Rows from block 5 of the encoder of a small image VAE, named by matrix and row number. Rows with one number belong to one channel. Each number is 500 + 40 x the weight over its row's rms, rounded and kept within 0 to 999. All counts start at 0. Numbers have three digits each.
After each channel's rows are labels from the 100 images, of 14976, where the channel reaches its highest value: "colour at peak" is the nearest of a few named colours to the mean colour under the peak. Only what is clearly more common there than usual is listed. The data: rendered scenes of toy objects such as cars, trees, mugs and chairs.
# convs1: 3x3 conv (encoder.blocks.5.convs.1.weight, 112x112x3x3, each kernel summed), inputs 0-111
# convs2: expand pointwise conv (encoder.blocks.5.convs.2.weight, 448x112x1x1, transposed), outputs 0-89

convs1.89:501480442533505498519466488453490552536510512432474459569537486471425481501507481489447491482553499488508549468562513516506529408495489522499501538574403627513478512515508561498538405522469549543506498493516480492513460519439511524437477576446511556507512439486492518557515494482473472556544537479518519602535528469566465444539482452523
convs2.89:455469468480523549515489510535516496486508506495523452500548533528433594509506422526442513529524486472484453541419510419478393564450539491494488493509499438505440444497449510513431429440480495450534554496541468518475515592526529454497448543505485447551493506485514464478
colour at peak: black

convs1.10:566474460456518483542487485515526472424412410463505483526513322407453476524456502523455505509490537511486513538502486447479541474479503497516504525501504467501399468514512469494500473438510518448543452361474455463470503501507478496441498440401512455485461514509493532501487456469469478493483527496509481508486522496519464518511490463504
convs2.10:476435571507583440557540482519560579524481488473507522489541491488458556557492441510568510524524461541568517591476539453525462564535489474514478563508489466536475408518435496530528460567447464528491516519508476561481524578477496482525468612496462475493451501548541534501
colour at peak: grey

convs1.78:492538518481524513498527533552527561489518489527459487517519451415444465434488472449500459511539535501573575528524472473496466468478496496457508546538463475526521488554467514493506498403503523502488524594598552539506523468492424495529506543535377419489508490461561539501550408457463549485489472557546484510496508497443513461438477526526
convs2.78:535613475487547412538492432528512497506493519505469510549475507500483580456488541481450519535471495508430536482533436567429511572548518516415452483470509542556511546503581499505504551523479483511487449490491485515512485505472528500417513575534533494533579510543564523479
colour at peak: grey

convs1.75:524527504522511495542483457516505499508518485507568532506513534509536496516517554509492471447453466441467477449456474465466482569524573471500519483442541477433464450493480501481492588503545521528470481479444478524484549482497477498588494530531504460493467484473473425359505471486480480346491463463502486420412446479429496474499485466486
convs2.75:433483505488507515517566564505472506491523479489510498567517491533451513454540418478468519507503481577488480520422489435498401478473514500516515492502493444490517429513426513492466430464468478501545476454480496527510533554520500501544488516473489525490501505455516519517
colour at peak: grey

convs1.36:417480518583475506498520518538505535517506544467493517540530558524508523497544492442503482497403443538494533494545473467447563471483456510556516504597538510524413524586412495507442458530468507467465450479502539473553481527523489523459461514490478495525574471480486561517519522492578453550510552411518425518496472459427508459494522490445
convs2.36:466450552552518489600396427486452417511521467521524509518503512440470395514502468561434539462516535579490538517433526458468474436480487437485486521467491469501460486626506482478422468459469552430427478455508491512524496481485483472434478537437557494501514449486450473550
colour at peak: black

convs1.39:517543508548567523478480480520494504580492517524464546592491501443492508552524477510463495525503526497528477489430543478415512442432442510493532537512476459530552554510475507546489438467400476539487464469461461466522538526511471514416470533535431441479518448493438557554491489458466473570460491443517444547492510563447492527507545413517
convs2.39:464487515514438621455477509463479474483509511492506595464515472502441474515468503528507495488472475503512436430495498485459517537509492528502555574522491495455530517446469476561545500475493572525490475470575532498491512541517522465455437536523616495492494490455513490468
colour at peak: black

convs1.86:481501449505514489521488512535484477502535520528507495503513497493517536530527558494519511468456493477502510497521462559460510535517515495553482508467557494477440468502493520554517487513458512528512478470475445534444530480482467514514502557513494448521458361452512359453471508509470479510444486465472507301477457436427511471485443454464
convs2.86:561548532505494442532479451504497445504504504489537523519468520464571530542506556466540525501529507456509508402561414551536577485528502480507523471464492500455488552515559492542539516596568514501505520498481503529512509519511529470469493442493466497480540555564353470503
colour at peak: grey

convs1.15:505485517543530511538445530480489466551523553500462465534495568510468521523539576535413500513493487477442534518471545473618480507499469499540524482560494508435438525610536594472498522577496536564490449529539427559556490507438532481480461528538554550477488487516490559543525573481451440488532536469474499514489511473517476507526441481499
convs2.15:398422487513454523441521466542491518504472454510527587507475479477351505501493399455508529509475503556446414528399504381486411499544474476453509503523513384467442381505373501500468403447497426472544483486491498478488516493518522566451536451474454474358506467474514431506
colour at peak: black

convs1.54:386480468501541482450434470470457443471446450484538477447502509502529456440491444433410551496462475497454535497421418429487502541416508431456540509528457488404477468463461472470461500460510506472459476480491514409469465441482453466529540501502478436494475496484487463520498572492519492507455462467549487523479471518506518502469451481510
convs2.54:584584533482453423517472440477519483471497490566480483484509550484572424524452567469466484495548469510468485450563547558472580536476502605514443430441555566540485542431543455477486568430550504487508532534477468511429487487437555487456525464468573521485572459459462521410
colour at peak: grey

convs1.20:482541501430440522445547453536439468530491459500424505567503513499486480530478434465490531455466516494535444512464406449483471494573519427454469489482469416488454475501441489518508499492331467503463473441454463510556461482537504410529512500514448562546521519495475472487508537446518502529501505451488492494463504467494471473507488547537
convs2.20:559556405484547556527379575475488570544502497445492484506482470545539497484460539530541466474481484587576447486559500561530503503596529561598499506496514555465449567507507456513588565472576547549518549505485462580452509512502428487515538504476575507548499481489482469510
colour at peak: green

convs1.53:475522449536458553564537477512486476425504498437445519454458508482508551455595475465481474423533573498488462409505447450451557496491464580437459450501520518502511489496529494460508486494451510466464525447569412506481476511485506488475506459470525429490465449478531574470520474445439505470486494428454501537534473489425502461567494535495
convs2.53:504498443486490568473488421496607473513517521518469522489520551531471499493494485481532544575461487528514430602477547465482504623539497462539514423496558475514442491510523514356509498525576408475500431536486494494524477459469533558581506535513502514602512502439530473510
colour at peak: brown; black

convs1.83:476539523519410494426514493505480558537498431546443454530455502483480519477478512485473457525454474511584466548504439487490461444586453478496526540495474533506492391488464516515445503464489457486515574539498537472499539533519491433415483532481476521488487357513503466496487453490492502463507514526520479465555494504539465488530400482584
convs2.83:553532475496508516477481577502506529490561494469545557520555500469527455451531512480579495543482515496543519568527509525481506440504511481459477506506506559541496516522561545491505534518481516505508444569523528523511483498521474484531543518532513515478505558527562434540
colour at peak: brown; black

convs1.110:507456468494490440494515468473461551499582502480538516534518508415484490509521545546458470507504525446554509572504440519585538506447448479501517534503555511471574501480526474523458511450546482462443492468519490411394564513438413459536492494421469544477501465523565465397445453493516505458479484489478514443566518468512500491475501495488
convs2.110:534534514543494510498453469552521490492534535502508485534436511531493544540490534524512515541463520444547487497555551540499567497491504429538515443528510525469502538515502493523506536549593526495501392442550509491509522431502503462489573502521533468562546506490504497537
colour at peak: grey

convs1.9:518497414546511510493567462464494475494523480484524445521472467445480537566474445475480498429430481482455468561498540433479491578545549475527469567455431391482479483483461452495447527450525487474506505517546507428457486468477496465577555481447447490556468471497453542498489493523478492485541442489530503500472507512473454488374533542524
convs2.9:487484493506517543562478513508517434497493501454488524439517524430528434488496473531506543464467509541422501353502475530494417462557505569392486500514456462448498463449524541544532491547480517510468437514492523476503465469505469464523549510508496461512508558580490530442
colour at peak: grey

convs1.34:447500529453465485521523578593504503481482557590501490439472496475494578448542546500464459506518484522445504425453450534399498538501498507503431477497559461562503474509486571564491519479527555421540487584453501495549483538492521450514435474531527429425507475471493531530519469501453494544482525484552469539474487506473425478525474480486
convs2.34:556529546508558399437488448519493507507535458469495434474445488449544487495486533479530515540470481504440560557516513526475542522457511481541471523551517555598567518537498516507473526477491420486482437522514527483475529525530487428447434507539399522622496483554516488514
colour at peak: grey

convs1.84:439527463515509468593535612558514441513536505470466509496518477562539541457509486573542503438501513589512477426504482571420492504546536493558538492487494533423450455464544473521518563517459486513440499481508400543495528502544443579472470521480475487490496466458502493520521550487504452563457526534482452519464491535464527460549514484481
convs2.84:419415440452442475367532427472446485489501527503508504530533565516441474512503452490549439520474481345535476564431560432492438541518508475559538555484464444561480421502462484493504434520490508471535408549461496523495500456453554532479599431494462468442420578407470496500
colour at peak: grey

convs1.68:521533458472457496445483460527498593474526535515474508432513514491482540407556532502506506484511480585463454469466503521520504509543535464470543443487533516520454490484561513472508593553496476472543531570460537503478490444467599544424518505499566541492476533542568476485588468585550507421542509513473534527532558493515523477477497568516
convs2.68:537519512531531404531545410490461496521468515463525520494482541506529535517480524520509448505518483580524504565502427516499497502420499526446458538485516478576372504499573482519486508471500590555441522458499484506546546517528542489476566484535463538469504550475538501489
colour at peak: grey

convs1.33:458506505518459512488548569544526459546459564505484521508456564502496509489447529496513449473453382470574504471472443516521478485555526518479479503434551434555484461397422497524420473449532497453430584492497469497484494520462464495512488501508497496510477501417549546489580502500438461519553485528489473482520488492454585462502479549527
convs2.33:439442480507537547416445509491492534512535505510518475552515512580417479532493421542514526535523468430480515505466459427501456481522515534519514515463531453540497444413453514458514430519655476523494497528524498460545514461512529512495731509513634513484517515472459506489
colour at peak: black

convs1.87:575411502500449526478499593542591521453546542482542545517524506522526519515564451528471525561575450539517426553453461434517484520465521493495562510445508539546490513477497451485529448501515486464549492439446476475514472574522488550485469491453448506464445461517479468539457519479502458544467512457444480470492583488490559475497549508423
convs2.87:476479529494465536517586545505493517448489523523506497481544508453499450508492478484552522469482493539515503532492405475477473493539498550472499473494559489504534475528517499579545492464458517522516498533535500484511498501479519491422512480520458453515528488503502478509
colour at peak: grey

convs1.103:530555484508508543431483558432478480508519521434455520465501452490473544511462477433559475405501444479524514418443475500438503512480508463504527511474469532565440502485461558522489439527472558511573523439443358480446526527506470472430505422480488476520506465458526506510498474498446427507458532483500499519454488458505482502457563504475
convs2.103:595497544508435451576448556546531484479562472519523464471483522516544434506486511512560539466415522524444498491536436520535501443493458465549481465481526519529524532565473462491424500473516503526461532528475527506518531482472506479549477475419381532411559459485419528517
colour at peak: brown

convs1.70:499549463420495512508440439514478491515509487466494486467430421479444451521455558532472536533483503515545505531449523472486531515534523574558474502583485473440565508443486418513458495501512530464466553444538428481520462481478460450493500517444428499523549422534529477503497504498492499494499475586522450447554458505536510460501413429570
convs2.70:625562526493475546556533477499407490515467492486530520474573506466539505466529526487470492529496483594526503415543563547486510524480492493491516586480509552514505484554565504510442573521493568541451498512513499397475463553479518519555473522543476517466477481520524493469
colour at peak: grey

convs1.82:529492497502516488588483548538454509464533456497471478483536452486475480452523475511578548539548487480535537429514516513557558527511513490456460502557480457505504491491530467586625484552514470579504508521473505516560514603473425521476480495542502466492497521538580591548541505528529492481522472523501558528476469545474569485567563547531
convs2.82:529520522470500561528505485491561437554509475538478490470572550500520513489543528514528474521454478555666519517505516511489527476564514472499456548541503529480465514483526511451537530506460453508490439491528465520502519472492517520484489462564468529518480477537510548473
colour at peak: black

convs1.51:434460489536471494457462475460538482479471434479507502549472453429479461418537513460440492502495498544535479451497492491424542503446430509507467422477509516452379489558434481479523484465433468445470466540561485478503472477496589429520545463428382513479494530449542474497510532477570497503528490487528486479504475495507522511507520444514
convs2.51:439479486510526495545533511523509482485527487517496563542524494504405520539487415531542560428528501655467498503452511439543435440491486486442505489512516450487508442366452526508481441477493534532456479469524477444537462489527501534552546523555464518487504544566624505451
colour at peak: white

convs1.59:550545386508559529410535471427484521443460406488495467524494465475474489501489557544499499461509443575516560515574527551452581460470473529579471531471522515517497520495435448438474502458514474439474531492548516454464469543480478461433546484461431552498508507486553541463520505524536508447553474505542504474510468537452511494469506471522
convs2.59:560500514507523501483553533498482498475458529476499500489522485450532503476518521411515507531585456437549514570501463533518493544416506456574470402479506503515522521531533488468538537606364485468492480508495494450481545490498483527502474483463555522519453433470522476423
colour at peak: grey

convs1.31:466479466491559516483392530475455486502551542438519506525493481511489556549519465400513537445517515519471449465520372519497485487477523408469492530390413480541517509416490510485493468456523573510543544501489454478470513464462539465447525520527443499520482500451522541509504436510539546484551557509564521524499486490463488480442520532485
convs2.31:594614472478518454440507641496451557535504496564501543535493525543540414447511529517492517484499482516432472590535548521493537496536501507487500443468503552488571535548540536509513547490629533443506503487538521542503451508485485477531505558495494461573525519498595467482
colour at peak: brown

convs1.101:481497473458465489508452474526508492553526485501495519561474496521506491560536594454537495494461471498490557527513514477432491545568568491578490504500520503466423408494486501499476472481480434538438459459538461515490509456490480469534567538489473426476474412526503412484472517438455499477488579533558488409434428534483452456476443506518
convs2.101:457499523519481471493476534485503497510534526477522485477505496559490561495492477510477522525496485492496548516484444483524465572506518499466491536524534472536482472468462507439501482536545478498517579530526492470497510507522516517565520441533522508534515474564610514518
colour at peak: grey

convs1.45:498377524470448503517313523503498509453485522490484497528490479552493510439475470542486423494542487499470492414440494487509487437447449560519448447454557506425483468483556513505537456507452456474462531465473414499466543538509469483463477467499481543475488479484477519514514468467541486541503510498500525490480516515493530522548529454422
convs2.45:494509501525521506487472452495590459482496471527481475545397556496503433487496489529435457475544487525498508560505509475479525487504515490506501361393520490405500528529498478500495503443442500509516421573550490585501467494502523442407483546456419535613537562471514534529
colour at peak: white

convs1.80:536524526531515479477445504469488503493508505527498529512448548467527544537490418523609502416465515390528563556496554543463476527527511487445552492482550433473502516500549526548499527510589451469541566602536453483493527481453534505515548524500547451509514489492495573564549448542527565453511491542499477535508481477517507498458539575515
convs2.80:625573523516440475482462569525464435491523538516504469455465488477606428529508625505483539428514483475469459489617508613497596455514468476563594467488503613406526589449564483459491600532471481506540475495521459452491520458511475552523560482494483500537481496453456485480
colour at peak: black

convs1.97:565551487557473465521545492423509484537527520473406522437491479395407510517507468464408457447407532472473520449459495508438506482489440424461509415507506505497404486502439536552503453531470477475465539504435466476472499523487490523564466483464425518486488549497525528511515482475521488511463438533501502507508505473437478529501511540511
convs2.97:489430513514457474451471386521507403494522524498530546517491535561499457532498486436543478506443508476420406444485554480459455591347468469510431424494523513550383476569477534482512477476480492457481561541519469478541518553490494491479538490502436463526525521445513521510
colour at peak: black

convs1.93:504443466466570423397532537508480524485493518522510478464538411547471466476491430480530506525514455568480478446461455528516493458452457455465470497452468539468441487489456492425467495457443515523500624488510444530451523481498432513401497458470492541496464457449484514507506480487540516533534509468540512512480465502437492534562550425499
convs2.93:490490498513600446526604466475554511446482514485525513458592472463434506521475473523449545549572497512461476452453529463660385470459537505533432472568506484485465439446442500513467469455377556487480503506484483516495492488496454514533436526541474499490491563570435508486
colour at peak: white; pink

convs1.88:578504500532524553487617512487528444502434459433543533455539494481533410476512478540474497489530454487523450510491472533502516531411440465454557515487546451592447577473530488566496490436513498499434534502541490496508513504497558498559499488493490474457512518482552571529518470514565509538553528498504536548521488476495488571524601453485
convs2.88:514427487492479508489489462501501464487496488481526455490453532554425501551497441495535522509445498457496527429450434430478455506475508573474546498535506420449487431514458508519535422427458419513497519483490488493525515488469528536558415476487545553430525485509478562529
colour at peak: brown

convs1.74:447518484531498519458521422475559493502574463531519525471526509552518542466453518555492512497427514489547507532437516542457507518509518493521588561542459494442464483488481522473454525470499450510466554540492456501451490558495540454492504522567490459494482415489566519370551553521496536366516513528504529469458540535516490454510473446544
convs2.74:423433536502534436457537519479500523515476480509517494500535497530489454487531475522457454475492498479521501422454490468519446457442489526579458463504485486496478456493456498493521441426488502469524470517531503488503500495504494484478436504503552443478503526507477494512
colour at peak: grey

convs1.19:498442546491425511570515461489485467475405489543457520539486507561509483407487517532483480505536491508541502477459403485490511468399434482492500456483447538493461512477531460501498483514428525463468593443435463501502470550494454452456445397518468497516475497491520457534515508488443494485548411530530539519471458517461485458521465460434
convs2.19:494434454502498446524511384515459511543476520515514464548378538555488494502521496480581454503542519435435439525491535483536483467558457556524507496466513498509425464571469502426476499440436503516521512505495470602475563510463467498555450480452433511463488510484517471553
colour at peak: grey